python train.py --model="model that predicts nearness at each pixel" --dataset="rendered roads seen from a driver's seat, with toy cars, trees and houses" --train_examples=36250 --image_size=64 --crop_scale_min=1 --horizontal_flip=false --arch="unet" --norm="instancenorm" --hidden_act="silu" --pixel_unshuffle=2 --widths=[64, 128, 128] --blocks_per_level=2 --block="basic" --attention=false --upsampling="nearest_conv" --loss="mse" --targets="nearness" --init="xavier_uniform" --residual_init="scaled_by_depth" --optimizer="adam_atan2" --learning_rate=0.0023 --beta1=0.95 --beta2=0.95 --max_grad_norm=1.0 --max_steps=40000 --batch_size=64 --epochs=70.6 --lr_schedule="cosine" --final_lr_fraction=0.05 --warmup_steps=2000 --weight_decay=0.09
Rows from block 6 of a small model that predicts nearness at each pixel, named by matrix and row number. Each number is 128 + 24 x the weight over its row's rms, rounded and kept within 0 to 255. All counts start at 0. Numbers have three digits each.
After each channel's rows are labels from the 100 images, of 14976, where the channel reaches its highest value: "top examples" is what is common among them. Only what is clearly more common there than usual is listed. The data: rendered roads seen from a driver's seat, with toy cars, trees and houses.
# convs0: first 3x3 conv (model.decb.0.0.convs.0.weight, 128x256x3x3, each kernel summed), inputs 172-255

convs0.48:135114129121110108091132105126112125089125103140110110136119121097082080152124137120095142111150112131092131129130103114106092144128106054108098133112127113098100120122122157168078126145107114116128133112132157138118130146121097123104138126085105095152
top examples: house

convs0.96:108134093130106126133149143086117123089104138140118103124138151070133079124112092109145147133122077100102131139117129104125090141164098107120130135132094105110100148120106138128113111107109108069142126104119111163138128123121151127150137111055124121130
top examples: car

convs0.84:144155149124101082092096102152139078123135110138120122091131113132124133126133108123124141101091124121116122109110100086111132152115127134147130139161108121148124145126128110131154127095132104158107115094128129117120104139090107148116146132105128111088
top examples: car

convs0.16:112100123154096125112099133118123125136147147110134125091131150138140111090142125130130137150154114131135138165146106095113157122119131117155128114150093144078121134127110139117125117116093135152125128120119111121119115123075111128136139132122084104112
top examples: car; bends left

convs0.88:121123137127150136146092082155083096151136120170150139103124123163153106175124110116101122135100090093095120119133147121120153126135076127137059132166145100126120114131110102121155128126113142143139129081152126148148154151120104112117138135124111139083
top examples: truck; vehicles: two

convs0.39:137108090110090130141107125113120126128147108152113172101118131156116096148086108102111118119119133130053116094123145119130086148166126073132136143129111111107110135123168142121107127112089154132107099136137122168118159145132127103133141105154117127091
top examples: dog

convs0.5:144139145131155113137122139136113106145102123157118143126119137145138115106154150143119135129119156126096131158115143126129096128103146115133139131137128129119121119140118133105097142097110112111113124110139130144112156122122107098139170093155102124103
top examples: bends left

convs0.78:060123108107112125120096148155111134115142141118102110090128138105086137085114121134113135126128106126151139147120098099138126144125126116110132126137078113053115134102125111109088129065114106134130136121122104135129135128061141143133096121079102105125
top examples: vehicles: two

convs0.0:096119115136093129151125096102096112103155089117123124119160138106112088124115096112107159145081133123132125129140143138137136153118141087138117156118119096125131148138126097124108127130116077117151135113121103123143147139099115132100167098085075122164
top examples: bends right

convs0.97:135114132132131116135108131096095100137088123116131133102137149126109112121135112092119128117139154151120164133150133111141139150148154144139118139120095144090111159112128105169122115116110153102135128103140104138113155111107099083111110134059127131140
top examples: car; vehicles: two

convs0.4:094115096123080119106082139119111132115123117080079099128110143133097090139123111126136115132158131133126120112147126089141077154136131069141117143141105123126100126124124082143097123148126105125122137139141099129153113115086105119142118079108112088157
top examples: car; bends right

convs0.107:117159128117112143118118146111120123135130100125116109126144129141109117134136106114123121139132122110105122136124150118132109104127123143136150138164115123117127113131118110144139096088116145136116124097141110112137124119115129145140101131110133104108
top examples: bends left

convs0.21:097132145143139138107095121100116147143121123136127092124108150145050122081122128107118161121132135155105164121155140134141116113120142106172095142164132114126100144152124120145122105094142120130089116092146158119158133080116144081129132099098094120144
top examples: line: no line

convs0.120:130134147121090124136112130152143162143137138125110130164161095117143122128142132133094114139103126165103115125110130158156113136128081147144159085128138121155111109124146137128122111121116141166124106137134133151116148118143123112104130140122105122118
top examples: pine

convs0.65:140111114139158081151127140125128111152129137140116130110125118126125121092123128156117155095125162115099130151149096126109120146131127103131099104128140167110139117138102108156129073133089164110115152139133098124125131119147130091103145110121130127114
top examples: lamp

convs0.74:146157121097123069086101109138105149109142090088102097121134129105133121130126148078147133109152109120110133138126142128099134112115089133155121111185144133141159152137114120169069060087127109104133107122144096105162107129135133103100137105153114133136
top examples: lamp

convs0.106:150102101165143147151150128132128159138118145149148099141163169132127146147091123143123120107153099132108120108163104124130145151110097121143110129105143090133114136119143124151160131149110162083111124107140143126131119148151139105117111112147126128160
top examples: car; bends right

convs0.77:136116121100123138115096100142120103122147120128130135141114137130132125122149093142146166107126111130148147115136117114095083138095113086129147099124112124107129113124138095112150136100100140162149129114151126134097102120135140128103153104130122124131
top examples: straight

convs0.3:145109140124151109119143132108127150118118147101061134116125115108108123099113102101119108128117141111113141134110128126110126157143122161139112132126119136110110147134104159132105137106142118124152116116109103121124082131096113137086114104102126129151
top examples: bends right

convs0.28:156143119133138116111120112115117100111105107143135087120139125147129144150120144131122142138150135148102121132168128130108087077147107074141128127145134096121134132155134147136147119127104129151127116085155101128126115135136114102142128113153145128138
top examples: car

convs0.51:142099134091141115152130115115115074104151155130145136079124148110108140101128095126110159117137114107112121126145126129081122158126108094133120148137135135148091132096124081164106099142124128142162134125132144113127133135126153107086147126133126131116
top examples: truck

convs0.49:108126157173125115131100138121098130114123106108118126124137132122123130128121119088117132138108109127164142121154098114119111116160116112130107101164083126099147145143109139152101139126145117117120136110133139127151117132103147119135130126092107123132
top examples: car

convs0.13:134141151148086142112106133135128116108139111145145120168138152142119102132130156141112106104149150110102127115138132127118115158080136116114109135098129086119092151118125116128109132139114102109111139088156133151110121126123135130119107111100126119138
top examples: tree

convs0.89:139132133114101131140139131134110127125107103096130100152104148154142101121130111107120116096136083115135114146140117105109129113111120135143119147133111118107134112135110130114126127094132080107111145102120081139094116140105100132087110091134124126109
top examples: vehicles: two

convs0.62:103116144065117108121108155110106104142092110123130129122088138140151129132129123124135132113120147124117174128122148145136143116125126101126157144130137112112138113108073120143125126069156137132122081129123131113149150114133102134128118151109128124150
top examples: vehicles: zero

convs0.61:133110103166126131142114138106088112146100134164115134098138114105125095152131127078120157108126168140138146134117082110151083158106134135144135079152141145092146156154136148158130147115072129102130126087112144110133108120114123156143133083089125160130
top examples: bends left

convs0.98:088140102121122123114149130100110126129137078107141103144076144114143149099114095141156121118088105128158109116098152095142104136128117038089165128108141152140110138092124124102118156114136154144115129125141127159108136141094136139120123134142125052102
top examples: house

convs0.56:142138150147101108124136157128123112119136127131077156073098134100156072112111127140141152145091135146117139145117145087131120105142124136166129105161052122089152102168121128156130130067126117106119124147126122140130148120092136123126128130000112127108
top examples: vehicles: zero

convs0.94:119145129136115102145131136143083141129143138114143093115101129131090103085125104122129131142100106141101091148113133142147092152129104134130125125124127122126144144154120157145098116099134104108137119152138118118151127110118136160110114139117136156121
top examples: truck; vehicles: two; bends right

convs0.90:120122121139125128115133167108083122105145082081110124116102149122148129106131171170114144124048133131127128150115132086104134114128086135131131106126131154092114124118121114123100141123131134081143148131115111137129112120100107145121127146081151132101
top examples: bends left

convs0.52:141102104103104136135132121106131136118148150113122121129143141124126136118114127095127132109109117121126118165140120133160129143139125148126107081106125102109124125138124132118115114133125118117138133120125125126095139153130123108110107124155140108126
top examples: truck

convs0.87:105100108138077158137139110106091138105158098110148114131097095135128122126125101100130137112110101154125122105127143122103148147107128122110139112116091106109128163121109124123112084111134126168128141133120117117128098120118139131136098099116117112107
top examples: car

convs0.67:108120159107160120126119144128122126165124132145111065117100107118096137121133129118124132124162119127116139100167148139120147176082130074107122107100112143113113137121125136139153087137105108102144090090125147147146168129138138118112151074109123140091
top examples: truck

convs0.2:119150120114075124115129108150112124101103107149104140138115103154116132140121148152115158102102144136067126131170106134110133144145145122119121134135104103095123170162092160155125121121080142108115097071117140137143116133137118123114104165119115123132
top examples: lamp

convs0.29:133150106153138086128131109129119145156137097112127112115121137136120113115121133100140126135121111136131111118127135125107109147152124115077162142137143157112098129148106111132072094133129117151132133111139078145121129130117103130082169108144116097132
top examples: car; vehicles: two

convs0.118:127155132136082126089095137132129169147110094158118110142101109111126138108127080130093135111131116144103159110075152101124120152137140073103120116119110119125117120120122115145096122141118096145116092114115115135141116145143129089123125080142105081089
top examples: truck

convs0.19:103129098135131135149117134116130142155132123119124113099141132100123098108113114133131065124135113127134071132132137137131127116074151092113084136098094137138129127070151141113102147130096131146151118159134126121110111148117088144132117107134126114123
top examples: truck

convs0.73:139135145128113108126131165144144103142128120142112132105093141108114117136107129140130125158114123129137132133136099129127163146134141120125134132139098112097098133136129103137133117087121129113116086139125134144115128127110120128148106115098115114142
top examples: truck

convs0.101:094124120145100149116118142120116113122124124118136103132117147106139108105118099118123115139092127155122146127134124127136137125116108113120140139129095124092109108124127110141096115108098128112116140127146109147123118103115129152146142111130114073148
top examples: bends left

convs0.23:095135118150096113164112138112135138100126152154113138107176134082120144146154132100101072124128143126107102099183083142125155144122150121145125087120137104118119116150135114087155099111118139130134117104131110131103127143132134113093121120147106118118
top examples: lamp

convs0.125:115092113150109145147119130105128109112159112142114140077123153146116116177127106149104086145094117144128161121133174113153105137152119140139172133170097110083133145127077132108109129126128120119144123119103144129143148146103143133114159092111092105122
top examples: dog

convs0.70:112127108138146110123104140096100108124092108120108160106154145125097125089088087149108101114118148143099083094131134127097121171114130113106164093152131149101100143138135117105122126130130115093166145082159125138125105134161106112108105118138149151138
top examples: house

convs0.81:169117107147146113143119159133119092104108131138130130113110132140137150100132102166132110127111104146108114109128125126131133134129114119149122150129101107141088096114105115148132129123110118107133146121128115092086094139124126132101190151113143134105
top examples: bends left

convs0.45:117098150154139139124131124123126134130138114134141113140085122124117125105147106117149132132135083139136134125120118131128126138146099153151106131157105109106129133121158139138122114094129072134127118146136132147129107124113136151138125098129103085121
top examples: car; bends right

convs0.1:149136134114114129128134146097120108134100136120131105105146141167150153156083135139123135098152122132116127130124077100136142134107139097138135132129113105109108123128142118129120131119082140043127131159094112165138130135111108127140122107129126116144
top examples: dog

convs0.91:101096139144147125149103109136109136147155100110113111056149126096095096135124139126136109112113092108131136141132126093108111121104134128165111132131096132106128117080151152100123145163081112119145126131119125086129175147094140133119161141112126131126
top examples: bends left

convs0.53:134119131129115116092106160133151097118082131083113119137123133053145102132111134126150100141098103118137136151123126122146144135135110097123116154110085107077114112059113117149085118134118114139119146136155114123096148143088118144102119128108098117149
top examples: car

convs0.18:078120113145102113134116134113135139133128096124117143160121133106133119101144139128090109123117100131136153132123133135128133105140120122137101114148130097112111155125137163141114132111136146123140144113139144168123162110110118119131144098121138112111
top examples: car

convs0.103:097129119130120144146129154085103138112147093110150113102105110104141133131147118126138104139078135129127123132117133097161085119126110095107123154102125095099134110121125099082122149147132135143129141092137148110121124144112100155137138125117103112158
top examples: pine

convs0.104:121138123138122112106134140122119148096122125133123123088048096143121111097128140105124160133120105144114176114127089132154107149081116127144156111139120131094128134113129117107080128130137123102094129137147146131128129125133110125165130113125121090119
top examples: bends right

convs0.86:092130123111156144128109104125149147085131161106160107139185128144096110147119102110113067123165081114126107112100119107114138116146103115072133149092143108155112168087108127115133112174115091126143133137142161131143140140147120107116144143145096115136
top examples: car

convs0.100:119143111148104127107108109099137129110107105141125136135118103109111115106139106123126121085116134121095148132118143094115132155119142122108127119136111126125129153115113144141122126102144117153096138118121138112099150107111127137110097130094095119114
top examples: lamp

convs0.116:103099182128136138110138133085126166114156165112108131127105133104070107139130130114118078085150117127083138120117102133094122137136108126099138120122089152134119121065105140122129134147125095096140121086149122147114124122142149146113084088151093106171
top examples: house

convs0.64:123137153152092155134111122123114145142110139139092108101142121141115117138117124133118129094150118090092131120150145122118143126103128144164102114145088115109119130101140140133149117129132125111158136113136116152127147129097129129132147101106142134118
top examples: vehicles: two

convs0.43:155104098123143081085082150164122109160125127107127142102142149150095123131115131133123135144134167127139132092153138129123143123150167128142172137158170121163109094169119154142121112103121139101098108122111122128172096116141093127094138105137141126141
top examples: house

convs0.14:098113091113101146113145128127087126110146098089136098154137136132144113121112140129110138123130073114130136123106143101118159117111117120140146133167099130106106135150071127113130127124125090133142145125125110107146123094098138143150159096124134114070
top examples: car

convs0.99:138105111133112123099134135130112124124147140154134147128105105086143159107126120129135137133143168146139128118141120130083140117129160145151149098123122133125154089157094097126123113156144126109100122110147137120143080142125145113128133113107133088106
top examples: lamp

convs0.35:117108120141139145139136144143150149118153126101105092128118122111109103122100117146128117131091112150124099111146102129150123134157097127077097150050124129133124128058139092105130125135125109127138123124147131112085164125149125122118140111121111137129
top examples: truck

convs0.33:097115117138126119130113121127123130137126111132115145119100123141077122107119097144158146118101098132111114139122108115139134105145142110135124134147134069117132077143138130147119120115109096112132106117140140136139122138142160129102156138128097155125
top examples: dog